From a checkpoint of a small image captioner.
Model: 64-pixel images, encoder arch swin, encoder activation gelu, encoder patch size [4, 4], encoder depths [5, 5, 5], encoder widths [80, 160, 320], decoder width 384, decoder norm layernorm, decoder activation gelu_tanh.
Rows from block 9 of the image encoder of a small image captioner, named by matrix and row number. Rows with one number belong to one neuron. Each number is 128 + 32 x the weight over its row's rms, rounded and kept within 0 to 255. All counts start at 0. Numbers have three digits each. After the name is the row's rms in percent of the matrix's.
After each neuron's rows are labels from the 100 images, of 14976, where the neuron reaches its highest value: "lies over" is the class under the peak. Only what is clearly more common there than usual is listed. The data: drawn branching plants. In brackets: how many of the 100.
# fc1: MLP up (encoder.blocks.9.mlp.fc1.weight, 640x160), inputs 0-159
# fc2: MLP down (encoder.blocks.9.mlp.fc2.weight, 160x640, transposed), outputs 0-159

fc1.303 094:150119123100144100111089127144117118111160128157181113115102126205167146206108066087122134065177071074099133089163089109196141092107110127189155142115116124100148181085172163178102104112117115138136171138126114162126059138158183135142157125117155120124116119125135131140138171106143138156087135157122098156110090044125144125179142162078120102104139131102095135079141186138166119093111164066114133103172081156156069103166145164095168145082111098056083181116124146118127110177157130
fc2.303 089:141132210170086140133114116120155142106100096121065118107227142122106140123155087170133136147133166123127134079117138095143111139143142071130108071059141163111176128153120126096186148151163148106111116070111153118122148131102109120126099180144175109124127193075106088124064126077098047091210164160104151140128137111142110135080088125077082168163134135155069095100131161100098150116116135130169122152107175165126126168139178210145081110138155139129127059169100112122128097118117121
lies over: wood (42)

fc1.629 066:080186135127184101162159091120125139136180076185109077176086098147103172115113094117069122132131132096112076096162078149133113115122162122143125129136122105078146118112190106115161043111101105100141184153185112140117112146139078089099157182151210166091101171168115139177122131107092155117146061078127132131126080129154098167119143152145169111155123174124111154036163133132082156134155108137179154097153114122187103098140106144165093099193130138118149128147099125103091115148080140
fc2.629 068:144069123104127110092133179174097158129095181098082185103170183130135063162095165119115135118145143119190172146123135141103130121117117111129103128113077115152110161195113112115172161162152180122138137149050112135093143117117191105099134070118057073166126092124146124137168124156130107151153181113136096096139130107141142071143146129121060174033141114171158131140057113172166146140107123129054105138132089142152171123137177153145121169113103092127114140062140162087156148171129091
lies over: wood (79)

fc1.174 070:115154166095209118139139112145094126105182187122139130129120136131119174182120112158069111144100151122144141055141153145137139152112109128175131153130188107108056134105053107104155056096106145167116162076165160153069111080130113117145166098184190198099115154123138127168133072112106104163134100101155091121094128156128134155115146135109086177179196126137149147104136089178075151170123094062162143100167149134156094118176118137153101136122165122138119123108050134137092144132067106
fc2.174 070:135099136184053085116142122171131140131101074146104136150111180149101113147113179132176145100129156078140108188111074114155137106142119104068088099159112134172171148188216125099167177091132124097139139157158080096158136173166183134114115146107074102161106117127103118087167187131148120118114084143112136116117145076166106134122125088138148106065061152160138125131097153104208129104114154186073084177110140072129145123093151145121182118172116114112136127110145112073168069164151133
lies over: wood (45)

fc1.251 075:100122127119141102181166165096146108174137116114134053106117132156137149121093153159139125080084130099162114105088115171109118170115174110081184169116091136079123152183146148089077122151111107098197185182102118145098185135112073101118137065106093162149092115123149084114155139106128088133172119145149118106216170132117140127160175131096145086089080185126111189120114062092102121101097149143117165149133178177055132169141138104119124156093144136121117146145095092185189137149085097
fc2.251 073:098173200061092107166108208143122132093086112142127147141139087159128137145162116122129134115101194123126094138183148119175156117173139141122055098110141134167126123119136124205208141163109103125034107130141146132207101120136176146158099156151137101130154110146124141156116134157072129154136140132121130055147162168191095118087116052117076155128130107135163109092142160181079135134153119108187129109083166088114126091108111118123165115146089101169094119153081144082151089131116092
lies over: ground (97)

fc1.341 128:062163118184159146147149101100177128195144090109177063106149154118146170103103119197081121197107132124134091127109099086073097086128136146177155096155143126155143128131107140094112135197086104187192138100067111091108172098123160175122064135148086108170164163097109095143132159092150153144144158135134200094147130104111096140160104105128146162168099192107157133115149061076164130135118164121127116065130113180115133118157098132087095099149125126099152129118072134137178121093131096
fc2.341 137:131140115138158169108074128125068117083118159098173109097141148140098101085130202165093141125099112150124150158138081167141101146142083096115156169112121143102151111211108130089152105135102112164066192148176106122085122180107041112185130143129113187112135082116132112081166112106127086165123114128102036118151171129149196109141133189131134143161118130114140171112081227140127112078144134132142079166137123102107141094095127097104146111104151164075116118198153128144109131140162158
lies over: wood (50)

fc1.360 056:192132168120155157159127157105109109106118054161172130140121120080103119111120161184205063127065091146132118160199110118132113107136138089144122160181131132119137145162113108112117111114081096098149102144167099149155099121202091127104122098135123121119071146111127124117148084106173130119157157181107176170095142156204127156047128141161133083122109172127106146107151126135109130177139167081137059143146105114172089149058119128127211088097118136101108156114096109167069106135191157
fc2.360 055:107109075125091108100129095142151127133147135090101116138143173178191137149102084119076176100169189150134152164098117158120101171141092145131089102132163107137153127093154141135143122156162182144121126091096162096075119108068179109151177144102135151120219151122123136162102168158101143133091099143154061037142130108064147122200171137106082169133137102099143128161087110139124122108108096171160122100131141143095146065165156143143059175140132135170132053156107137101165184123089085
lies over: ground (61)

fc1.457 077:151096129200099109121130092164141101158143098179112115200120055109151180115117161149146090118124111115154153184069158100137085123157127127181124116124105154156159203130068149137100144161110167129128153123143096076123159073153148106153106175180145074111112118117115101119145085036130172149145078079154094112129157174146104136144086058127142149107081192113127153061156111119163093126107137177101135142111120115154151101127102094156215155177113141082158125148136128123109148081088137
fc2.457 081:137124070100134055148131159086129097106147157122153145104096205140131079120153161139107128145139165141160147125169072149109175132136161157110143123221121159051170133074147116147132108057166057088116097097118152144127094121090110193138198115101121155079117128117126123143116117200093129149109169187130143103132131128066100155107141179121124140113109045099095181165132185153054135140180135110177117114165082164108132117137167131102132128107109101164146120117144115161107134151095097
lies over: ground (76)

fc1.498 059:201110088120098060142126126097188130143122107124157099108131113171151154131087100149107065095163039174138107135078153138112116103148164151173135185148158190057134130113139151085118164155110160129137144138085041099162152085070130128111103083106132166105167110131137132123154143108155154123141102095092141158161131113105127146115083189119108090106154171081134139132077121168116073134099125168081144126118176070174182163104130101217156117161106155153118139120159145100158166092154128
fc2.498 056:137143155093130166139141170183056120124122117084118099116118194132128136133132186121120174176104144090076167120140133078221163120122121142178181093121070122145141113133123165164107099100128071139118040137139182122136117072129112157085145145110115116151093120150116115069068121147094127177122138163163105110127112182095075115081141102180167173177117087153096147139133145130184112096134116090178172108195132178107107104154152139109142143121173103164167077133125057157150127100109138
lies over: ground (100)

fc1.31 067:135069114135132138154131100097100160188172118154119171109138155169169156118125081096091122131109118116103113152153093138182161099122113106089108161186128148092161126092144207107122061085090147077158197141200137128101153164101113096105092059124111154137098100116098099126105111189173108144102149129080066143138168082171106179092193118083147177157159160108132146118115104127134145135126101030124100137152101133212097162155091107113157158190118134117152130086127122145120131120162126
fc2.31 070:098174144161114147117200106153093115060070129129086095155122110113094140159140104121203135137167132115106131137065114082116148146098139099188120054150146123114074114149071094141131163222205099123120066097075107101106125088170180151115141202171168159115141125181153112112136188093117135154167107132157150142155110125145133084123098144125170164104078073146138084117136129126129136150128108202136131156120163111179131189130138156112110133084102110156137129162140140146152125163067109
lies over: wood (64); foliage (28)

fc1.109 117:144166129122090107128114071120133119136123101114138153149132120143089087087156117129167073117138105111103099167167105095133174131139097179193170137156126118141142138145100115143124078143057104124085148169102127161177140104185089093231142085096116147106112182142125106146097172132117065147141164191132147085180084100161148143155051137114152112118150090105089131085144154107109153155169135097071122124114131153102087180112157161130198157098083143080104056171102141151148069151174121
fc2.109 111:076102139126097141118147140204134108127140109095135151102132151116195156133118160194084122110074087098187192151131189193125138158157133092124163114152156153125146137164163150097137071099139133160158179174133127114059105121082165116104135126097141078084126127120099171142173016088086127133170162079121102111126111129144148103147133117158117112085124121130143084135127129110142085102093137191133136132067122198116164087142141147150107109110139077143083181175170108111083177084155107
lies over: wood (66)

fc1.52 115:098179064135056143178102118160126107124087090091133132119122138162151123184063117142097090164161122086126087171133091116115152152194169137166151138118095178103143181138099181115104107131084177116073139135115045100072137079158118144114175165202082159120111083116188105115126167116132157154075127111125079221134116126105157116100075117155124132119106155127069183098089154179085129120142120141138156114175126143155123121145161095160137140088117102121110137123162174133139126106164162
fc2.52 145:161119118127084125131141138173107104100153060081154092148118127077136131189127149119153132130174095150124119107114141113223163089184129159159180158127130143136104155175101156150116160064101149156095118096137141135137158107103065118135134100115105125123089127125119077127089198111099132094161136120101106183122086230126098151136155124158113139175140120124092101152107163136153109095148095130132148131193171157138106091077189106155103161075212072043111144103148120163153100096144090
lies over: ground (100)

fc1.390 089:154147122122103112116129116116172155170153161117142074059143094121137106163106079152135073129130140174154123182166077201121161117161078179070100112112138163162106205141111137138157061133099147121160136127178134156171118109073099122107113149095104120111101121082134124088120144173103128125173061182105109134118115186161156123104184104082089092083138192100123190099131061170170135107161147061108113085122124172142133127152082130112162174140138144167158090147114169090128086113155114
fc2.390 085:063130146138086114139147147115057129074103108100106083167144178107080120130138059123140167104131148057111120106110126129110143139060145123157099120071116128117117124134103086097055186146129112144058186123112112113079157151152151132097128131144134134177146118171104038162130128117148128126109159113191128151111128062142142111153094125177178148116111058145195119141105190099104137171193118153143163154144165140161184134169121167145104085136132115075179113179107135148161164151124158
lies over: wood (37)

fc1.238 095:082154136084109081151103147127145128130227187135162158112167112127201100148172130077114069218149067103117073151123094102111136110129124094131205126133145120129179175138132150051122146120111170109147078114142167111144137141139127129106158104139094149139124094127120166159136124148144035095099112127167088121052129127169137137111163135100147174127141104107091152077132094116083102095152110138157082122078114183149075088126145126180165139136151131144083137162150117136118149050120126
fc2.238 100:206120159147137097195123095113110112143054099132130107173109127145136180090061075101141166101129194135126164135169175141154111140128114097163107120114120128143127139123116109174097126120085095145143149121112109114101112120133141134091124161151143120143156163082109089116119094090139188113131155143131157193194108080077080093150104062156126099148084117140149062157196106120218136170076206109110174087175127114154161115173103162138096131109117091152141076098118145079168107147127142
lies over: ground (65)

fc1.473 138:152102126160231129162132155146126070166068141098106156152101150079135101168117103145068098176151112089144063145173164177086148146115151106117132144114121113086111119131140128110101137107147179120097124150134146124130115101095131059115092048162125106137066122185132123124132154104150168241141080150121154136113144113089134100067129137162178109109178168156122091127151154176124078130128134124119077104129072179177157134173146129091126135167144158090126109176147182122087119099096107
fc2.473 157:147186113142138114095141092178184148049135102143129122145135136146172145149135100078173131156197104146186152119130082135157114115104129197148142141128166145152101104174092096124144149183165183170090121117080111109134124154170110144141075144133117163147093136094097103114129128145056123216099136093062102125148130098137166121111161136171148140141131190141130081086133067093101129136099125097123205072137125171157079123096118042151128092088112139114097127166096119150113086108067142
lies over: wood (26)

fc1.343 144:116151213101092147128202149148096133158074096156119135095168125192115131128124086139112167126105154100151048119116130112110109083133130187138112129125158150134094154156073158131134128062104145135122108156141122148100111106134096110109074142084174113125073187140135131069115138105147152166118135154167071135112097083074129139141094125118117121135186182131108114170140169123144044190101174104097166085095094140118121140147096100153136181192171162166152129034142153109092109120135179
fc2.343 146:192113132072153143169081078077107152100157143155162057169088138143116141163168143164110115146132157148173176136121162120151120146157086096113111155117091185115063110056183158132178093107166126147141104095121125123099118113201170146170127073167106133140174106127135140145105131118154106097144139128113168178125135076132148190086074172089146116137133094120134154125101164109146197138101152048151110156105148146120151134127117130116153106105100108129078128048052112060101134116087104
lies over: wood (42)

fc1.217 094:090109118133168165119159105132129145163157098147163123125138155123117190085044042151112103145106081161098107132145117221150141147108181131135124140141108192169158091147131132104123105086129166136099181112169094146110141140198143125169132131197117101145106088159116088145104133128114052164096169119104157128072180120118099127098121131103153120101115115134063093127196089148175094080086060089118096124165140174139134139161111096092115143184129168098166095093137114136176086129089135
fc2.217 089:119114108092142187107192127126111123043169183118158123118151112159137104169164149068113134127162123034168126095106080088086147100069096105139102142101135091079145145123088088182140160143145172091127085131086180149171136100142170139097127137118153108111129149119189107138082214173115115132112125110111116104127130199198115103159121118126145141114133110122175096182138176120130073129076079154156187157098114076111105141119148118131127179152141114134156204098123120149108095140102165
lies over: ground (89)

fc1.634 097:091154182080170190092172118175095093137142102088140178064087139156135170121105100147163073036099096119147115133173127141111173175107128125080138140099173140129161139167106150161116086141085140110128182165118129104145165131150113126165117129124159166152078135181169137136125198145123113108099078128137131150139150175178140165140108122048182104109191169115131066132149099107110126114078118144131133121116151114102124116096113126099147116054175192103062151092099122185097114112100145
fc2.634 096:153070130107085156107112076085134108145133140109124082182097118052165125131138118139132115127113142149143135095146135120137119127052133127092160123143131105123121147140166072151156122124091202123152175154149091133120157101109153111179071166089142086125160161236096079134154109161086118133146121147178152083111177175225092142169166174126138124155113087118194124116185139112139084083164107143137089178107172177076096094089127164158129127120093134132138088105134106127095084083108135
lies over: ground (100)

fc1.283 168:106119157185130154106142091134123080150097062138104130104120156148126168070115119170164124130059124053148133181152125111112125099149093126200193131118157143120114089158070115099099088162129114173044146177123153199085133158137156077174113141150142152137093086058147128116092077099118163183187120107125161164198149155128160106084137120132070144159115185127163119176175084124089130119084123186099134108129137132144111130109105090102147108126112112167151107169095126158116145120147084
fc2.283 154:129181133126151068059158116131120082094122156136092157146108184172054193205113135115064162074151158134150132146111111154123091147100170118077135098143090092139169146121203179102160129088167105117114050187166119120093135084128113143175129141136117116153132166180158147149123157136134165132120169170136076111033095133122107167099127148122121102089150114116069105126179146138160140115084118139122113120143090127115183073114146164091105128119097129118152122084190146123148140130070147
lies over: wood (42)

fc1.504 122:095136166090130187152135108157063124195145112142113112092149140091166163113126099149136047076081045127175118099156134114110167137104156079067106160094143180087117124148081172136134079152073147130150166115155102138135156102129118101191120135141133149184093137167139120158145148115135086147125096104109143123123144211207127128160114141063207136107172183111163101110167110108134085106093101148105103120121153123109134100112110130143139139084172189083103152098103118197127136108100161
fc2.504 111:166109153093127176074118075101142087155118119085145108140071105114143134113154085137122158156115177129130106129179131097159098123069131149090153137121129111141131134115172103153150133125074146126113194169151082155164132098129153164197073158078160124099129171223103072116131082172102080136136124137161154104146150165192090107143175192136116117189099123092167089121177109086149066148123122122146131201103157144083091096116104145193145099113131141132156098152182114139121062152096123
lies over: ground (99)

fc1.85 141:139121155115117170100186107139163093107195112115091154149116127154161074163180125085111090131139107145129120119100083093141155142154143161117154124129141094145079148110117084076063115139099159116117144141099184169177174051134126163111189105118192223103159131121152069100109063094113118161126112145137140081118182136116192153078131123151150088091185161168120096132123175106106123134107115140170144059099145090126116118130193149102120140144086143115104164188120126081097124101184099
fc2.85 143:116138116116129099147140128092161121116144109083121164148110100149179163092134144165098093142184147090105075181173137149155179143231085142096187177144170138070117169202133158069105090132135130185140168136157110127130068090099127082169142136105131141129117124144095079095141107089134127177115143140105111068133115110109207162181099160108176144090111083104128117122092107135085092155101133139164114148137129136080052161119147102144143099083113179131163129158097103140125084129133205
lies over: wood (61)

fc1.192 128:159139142039086112088147087110133060188103092099126096125121169117107213160137117073106097096158117072112117118149205115056133155131085156112137164141103097085123128153151153127079044109131131183084087129139173157117119178197155130153099140163121136114126101144152158164168065116127094135084156124169140097184117111190098153154152102138107143150109157116131091135117147152119082098144079143161091118151195115168089115160146119106125157134125160124121199150080116156123127119127153
fc2.192 135:166124104130077093137091122093134230145119146130160107143167109147156078113112160152135129153096106120155114110114144174130183112134151147135193170163136100161200130073142107129143174150134174129119153097125095204139133104087126124064148112183174097124154080138130066120167091116100140151127056122133082159138152153111116106117094159136179129092124087104148086083129100170153108111073153097072108106096066144111127160117150137119101060146107103112107116173138127170150124213149203
lies over: wood (31)

fc1.133 087:124086134153130053104121107080107153044127138100148139118132168117154128154125178122105136159105118160100195157118080107139076120179086175208083135121133152085156093091157135115098126154175174178124106101186155164118103113164081147101105096097112122098131087061134110117076139116113133158117140162134101209164096096065139116131107114099055135115104125112114145144127159134137112182167190168106148069158158148170190147104174122167145094168089087098134131162151142131141146123099164
fc2.133 087:135159120109118182122139110157186120219142096159130107178124132117125146101102093148144091084108131144120065122181141156151166191089186111097161096118141112120081166203107129125149146122083122086125118161063097130107125082092161114164096181136099071107153162188122155102186183113132127118123129103119158094102155170219074161107153121129167085134157140149084102144116141091140148094077065086111145198145134134122100134114109102081131136072160166128142158059128113129108118107127108
lies over: ground (55)

fc1.503 056:159131110133069189163103128116135067124121162127142080142141148061159149117097113135121079131154106125128134114093095087108078134126087167106167167152125154212143148100120167122172121146113152143146157160073147109112099105121189159156103052105112090128131151160140128131065062130077097174055129142092118136105131080124106189189062141134176140149128130098138109106148144104138130141161169189120163124138097215144143100166117148123070104129102131066130094103139166134173184179148141
fc2.503 064:072131169136176101105137130117118156146085113089081171089147152157043098106107140122109152192149132117117082125115131111151155129157141101157117114123132142100166146138119128121085101104101089150159135087162150111164175100092098123139090172078144168135142107041087126096244151120177128128180184105172154129158107138122103136116182073118157148091083095193080142102081170118108153082093155095153089157096161110110115148072158114123173135130118129132115146139186072153131061127138116
lies over: wood (38)

fc1.463 069:144174148162094131167166134174138141096142189134150111186091154139109125109148147126119085124078142134098079112096103092141101131155122164103087132138146055116089170153082070153098153160140132189107104116101137128169166210144101102122081111100122091110108148073131105161181173116095110066196154164125171119150143141123168153119098113106191131099129154146140077128093091187122084112088134059120078101202088153127131128091099083142144150136086172091157115154167136161098115168135179
fc2.463 082:122116086096143117137105152086166134148114054133114125073205086155184165184127141127137177154148103142172140127183144167122152111097097132134182120169134106108167083072177159095144096106133163074117153156151114132118085095124156129152167134159142217134156130150103128125035061128169148176102129086113099142108106124118113110114110141106053128144077096115091171080189147096128148136170123183161155131104125136132144113134180166142101071092159109115117123133085142112120162068072104
lies over: wood (26)

fc1.324 091:124132089159150104132137146179079164170036142105155125084170203084146148059161121102121139117133191120156158130079159123132151111191121136112142167144136078110140140094123130106111135120120158166178152126148102140057130099181118102166136152087117128149121108141104148128097113148079208136129085108126165140169144109155108130138163124153158147127138115092071102102113122177126104110113169103100101057145207165142168145107087125081125107041143125154145173086055092094181136135090133
fc2.324 097:149133138114114146114115086052188085143096118153096122187113032153157086179117110130173127112112082124135069145185148132142132104123128140146133077132117120151076161122167144135122156131137130115080071136109171202222120144061128134151080079156114144173133118155186045170191123102108098107075140166137076158112161148125148129126089180162107093129122110140172097133117129121159146147115105095189120166107079057143100122116124122143131172166107136130155110174130145107111164120148124
lies over: wood (45); foliage (32)

fc1.582 127:164109104186081158185129132125136115162123163112066077195102088185093072130079101142147117112055077103145083132105112087123114047107134158139199109131137104153137186140120158056116113146122131062130126171133114128152119100132135109137140113107110087140139158154132144138160122130133154139115168113148131070157208130122127194142108114183128145154157102136077154147126154107180162131044111094154102153123158059134110202149106100091140106134174143173172124148080153146159110105116141
fc2.582 126:113155116102130104108142136163074188094115107101156140082123127085126151105183181153135086204146198137155144153115142160134170149173150118107066206155122156127127088142161101160143144100119104179129153032129128158104127155120076158140106125123177157113128079164110116102096069165163088120154105134111177140111077165164130100130064148097165115142084166150160093080111055129125091137135134181103132117128097141143119060106084147147159148109076175083110100121142120124082134188141151
lies over: ground (95)

fc1.452 103:146156113132109195148109097120182132078101159067109089096175127152101144150158152147182066116149154105142098073098151173111177178091120069052157135126130130124096146138121170142109074161133122166139170133072094140184124121144042106118167112076184133147119131099145100113047176116102158132139171095079104076145118136097081140171109177113153093135120150110094148172121089162086124135087107093163136154123126117154157141120152090100188145111106151127111135109116082157145188179163127
fc2.452 106:150139156136163117123108170168065123121147083207113150154113129060169121150056109137114193126104077178127162166114132121133093127171149128139094136154152138145148127062128086093113138137086130147081092099178133123110131157103161110170116103144099125053154109191103132145142074148175093125125080156127116153115128169189189124105153083133093160141191091094139092077221168138126098114157174179116123073122073142099139142127097153137075096165150105128099123126138149130151107078111161
lies over: ground (87)

fc1.605 103:166122090071131100163093110124151155207166159152174207105142146169113127142131134119118089136140037126122146089099123108108162163153074089157145107158112190143130156125078148048123119124071172130122175122110129099101133064175130164157181144127119172129161122071114140110173145134169105100072098198130117119128116126170087192108188088105088131143146177108113156109105126138124115147139057153138060117142128153158103143088101117118164156083159144141173116084128141085120077127129113
fc2.605 110:159160138156114084145148138155118103097054144179093057162111210116127143135048093103150121120078151109090117135138122159165102144107118159109129109113137173153191119114100122142115195126141181128087096121111161133134168160120105069087106159103147128138117097181167059120118100138134154078150175109155128094154118133077073147101119133106188169086105106149129048155171137113143095164116123106214180118158093098125117179161153165070111097182105130128096096149154122158139111138172113
lies over: ground (86)

fc1.295 096:097200091142099088098137125172149117099075128149151131147099137138168138123102182111214113083098125135114140136102107133119134133126147170177119152189097145111139150127109142175093134111089161156153098137136058165125135171134094090027157117157105123102109122111149145120123124114121137119120151135092125119087089073111126110072104125078113106139102214154085130145168202172099143157147125180142122083171138131211091134077127138168142107066155114106161064105124196173136164096166116
fc2.295 099:141047131103104130124120094086133130129202071166110133106166141122141085152110066136121141138155077110173148126177115141175174095094066119120132106113183114160117151101130114105152114167150085134048150152141218073154141086170129150180118124102131145131102124125143153166071116188161089112165133118134129156151106178109179161230127129120124157131135067080148110180123124121165094093125093093152173104144133173076093094153166105110130120129139094138142202125127121105110113082106107
lies over: ground (77)

fc1.187 051:095140162157170073104138092120124109139113116067156125112161141114160191131118199208126091106131167165133162169120133119164111147091138104127067174129089160114122110180146125115042091138138163134078129088142073197176140119125110137174155125118071143137094114099137132121093101101115135161184084095112115109124091140155124093080113123066204072087109233166156175084110117148117118151100132132106070119133152161174136134111165170116140132097151136091148135133171116089106132094144132
fc2.187 054:163133048095107167087092176145133131089096122147157150162092111159147084133134077065099148121174088115155090134151111138093129163133140148113120197171164056138121149097096152118184082137086152150171140117118214097086106124155097127127144118116191150114156130161137120193075156182138157116099130200098150140174150131082127135123138131111106156155107042071060118158070139167124119138094097159144144122130097140132082123108130105163100120142076138147174086135118157182159160153107112
lies over: ground (65)

fc1.484 077:102121114087181099140110070080067122081137109141121130105184112080118176119154120139083193106098084120177118094169170162131102174120076146149141186114131165078147086159143167143138128117041208145158133175147123165144150115144115099143155116154116164188101168134146115096079118143098189161061103122146158106146152157173166148103080117113102121126125108077101138137076120131146124174136106079191107123147115164134076102132108134110106152092173154156163183123112114166093071109101153
fc2.484 087:212133122124108151132163111153149122146108155111146175163130185138121166104083095120190119125102157113125184094075117099153144080150143190105162134125112094162141114084093116142130135058137141099085111117097091145164104143135129130109074165111132052150147102125106151088153171130119067050155102159122111169122156131091104152181176144109141124110151121153184103165114135076154140106098120143089151198122136071147134198146115157121182120164104061125137166175089082079207136127111107
lies over: ground (100)

fc1.331 073:097199162132154077163142107121112121112107081168130104155118088153123132158130137083071118113130151131150162131078126105130226133117129092130144116173122089125124161177116116131136071108102100105127181154169127141060106148146147106158177132158169184168143148168101143174069112123074104159106069109080106123109114104137119163120118148096141184105136168130123141038086156130078107159073095102148152110155094154177085134118083181163112151125107167075149168102106134194130170195127108
fc2.331 060:171116115114095070103141142169083118128137128106065188131121205095095124154158151178153156144202089139139075115135078099117117152149162059125048128113126132134165098109161070058145121171189169144133118117187111178173153120127118130100180123116147140081153109095158129168144111093128108096175137127114102134158084110095112078098142111160112171110113079166117166141160137092192180128143143123057088120159106121170131091154172072140132148142144132162173086127110140109157072134121127
lies over: wood (79)

fc1.449 059:164167108098126164086151133157104136126151065095181167132149141181111081121146100141155080059127154112097084153156188077121162135098151178133112167092143102175119188112097114124078090177122082138159155124073092138156084144162184112190116125139073119109095207164138159154136163163144138170130062155115074146177144140144150142129082151081198123140133112113114093105140118126149158159131118097097123136080146115087074133152088111098149129117115175123072115067178136142160084154130110
fc2.449 068:112063149112059160174099052129150108153119135140094113113136084099140156095177115144111149162086118172184169134137123142157122124123117098105202140121135081095127109167116112142142117099049192128158122139148182146122168112141083125125112115090189143160146170143126121120119025118089116115135163118140164116083157168161106178139161118176105143138161097138171112156142096122118059071174149104115092150163168134100126103151195104120124091148107101094143140205130062089089117099169108
lies over: ground (98)

fc1.228 094:139147117167126144215174135142106167170065054115164154131148177188128109139094148130122184129122126079132103071132137158132082136151124106133173112094093150191116113115112135137125124100163151161091149179075138126090104066127132155181079131112137174128153105131158131111174095064074153156085111105107152232178120112105165103120128158151087107138131083158108109106096173095105082063064128149146161160099120147136153160138153109106082123150123129156119076094097134168132128117084178
fc2.228 094:151142121110128101114102195058038101095124168136089144125091068066129176211113103092140130106140168153121125121112142121101103131115202101107080147140144125096179121124087131137083093160154129116140135118148143105078139124103085108139166126136109114175107116118165108176116133106205098123185167202167086053111105121147107148104116080128139161140161131117153173208109151097195111190164129100144105106143110129116140125173064152093163129135146113121132157072147132108130172135145083
lies over: wood (35)

fc1.63 106:117148144111063123113133156119138154110202126102129178165128113131090168149102119108114091089162190125156135143166164111190139180063118190117119108165137122134124175152160120111051105123075096174127175188128112145114106138117128082167146104144098143079154105135090072166129086185152086136127119093119129147159148090106199165104089156100151071139124150162095101111140173149153169178150096083152131113118127084157105157171144081118077128136106071144133048157171165141091071122114127
fc2.63 099:120142115094164144122122061210129123158158085055148131139119157135148126107197164167120159100122108174103133173075213140119098132134163135128138134075175084114116130135152095106120092153162141146156083149140077102165120096183104102125158107066181146121077182092155104156142084109123126134087116138134150123114088111105120092087119108146144167079125090123160098111127076101116124127171174132052115116104125116088097082117147138165208138168140143068132157153143152130179173141208097
lies over: wood (64)

fc1.64 116:119151156135162082161121154140076147116104129050138144159144140124132106161148137111123114149049095114120103132159148121106057145079102177117100174118131096063119128145073131138103153172130194176156085118092200147140143162066119129140073132106152194145161173114162114127152069104157143122063115111095156166085176194092097158109161151129130151126136150110063180158107135084143095089159170152113166055186153129140142109116151126103126122135099154139153095098158180096156149103097091
fc2.64 117:108134130130140255100108106132134112155117123151129095047083070180153126120141124169086131134195149146164172147113099179152103113160073135153162075172107099136133126110120147188111149142150132094115146147118107105120138122115095139080188095122060127184136083164086178058112148127109129138109150162122113138178100131138161097149126092116162116173109120108144133130119181089104116121159164088174108160117080089093119159154082145092175099137161081119047180139142155145117156109140184
lies over: wood (36)

fc1.606 049:113092142103109181155119135186110107174181156114181039112098108166148170144117079173131110126128135191180103114086152123118131144134110064102162147119140119109125160137139086083110143143127157071165148170155136158141041057101118082167152136109149101115101141139102213142177117154101111161129109121141033129161184148107187150144124108141144115084095151149119092159141123098161086099099161124090136106125137079150062137191133120155091125086159142132163129124144183143146119096084108
fc2.606 055:090091180137136117097123106086106139084077091143069157136084133148087115094125157147109141112108165093122143149123103185103106060167150154124127177083108074148099112097114154176146123160097115187156159115082102129120229187169147132132100113148126136157189113115158125121105128164149127087151154096154187103099120174147073124176140141127160149177174083120159165113101075143097170144147102133123115155099141189110125113059113130139161100164057116103074176143113053128143112151171135
lies over: ground (98)

fc1.317 049:113156111111074087162096107129090130169118112093142100105156100084128131042143164101110133118178106167162103127129087110142092153117094190101145119118184138134115170111139144102208094085097131155198076151113113152133075091174186117086057088133119171172100177162152148194090112115118123149110062061171120166166141095108160133135087170101157108077167156080139102141108167152128138122098132109166124090145164154120144106126096143135147150081146165127132104147099091100097157167089179
fc2.317 054:187108140132193128078139164133134108075101176125102152135114139184078141155117117078151142128100145091121170111085128139154099108135156113114118113094072087167125076164116129181088129093124162200089164135102101149112184165091076163168154124165104118129155100113125142049147166121162132083141162170127121098091137133177075127116154045132136150125123056167120163142130109098163152133125158129069112156103110143083127092077147106101112090171154062115167182134117154128174067126164081
lies over: ground (37)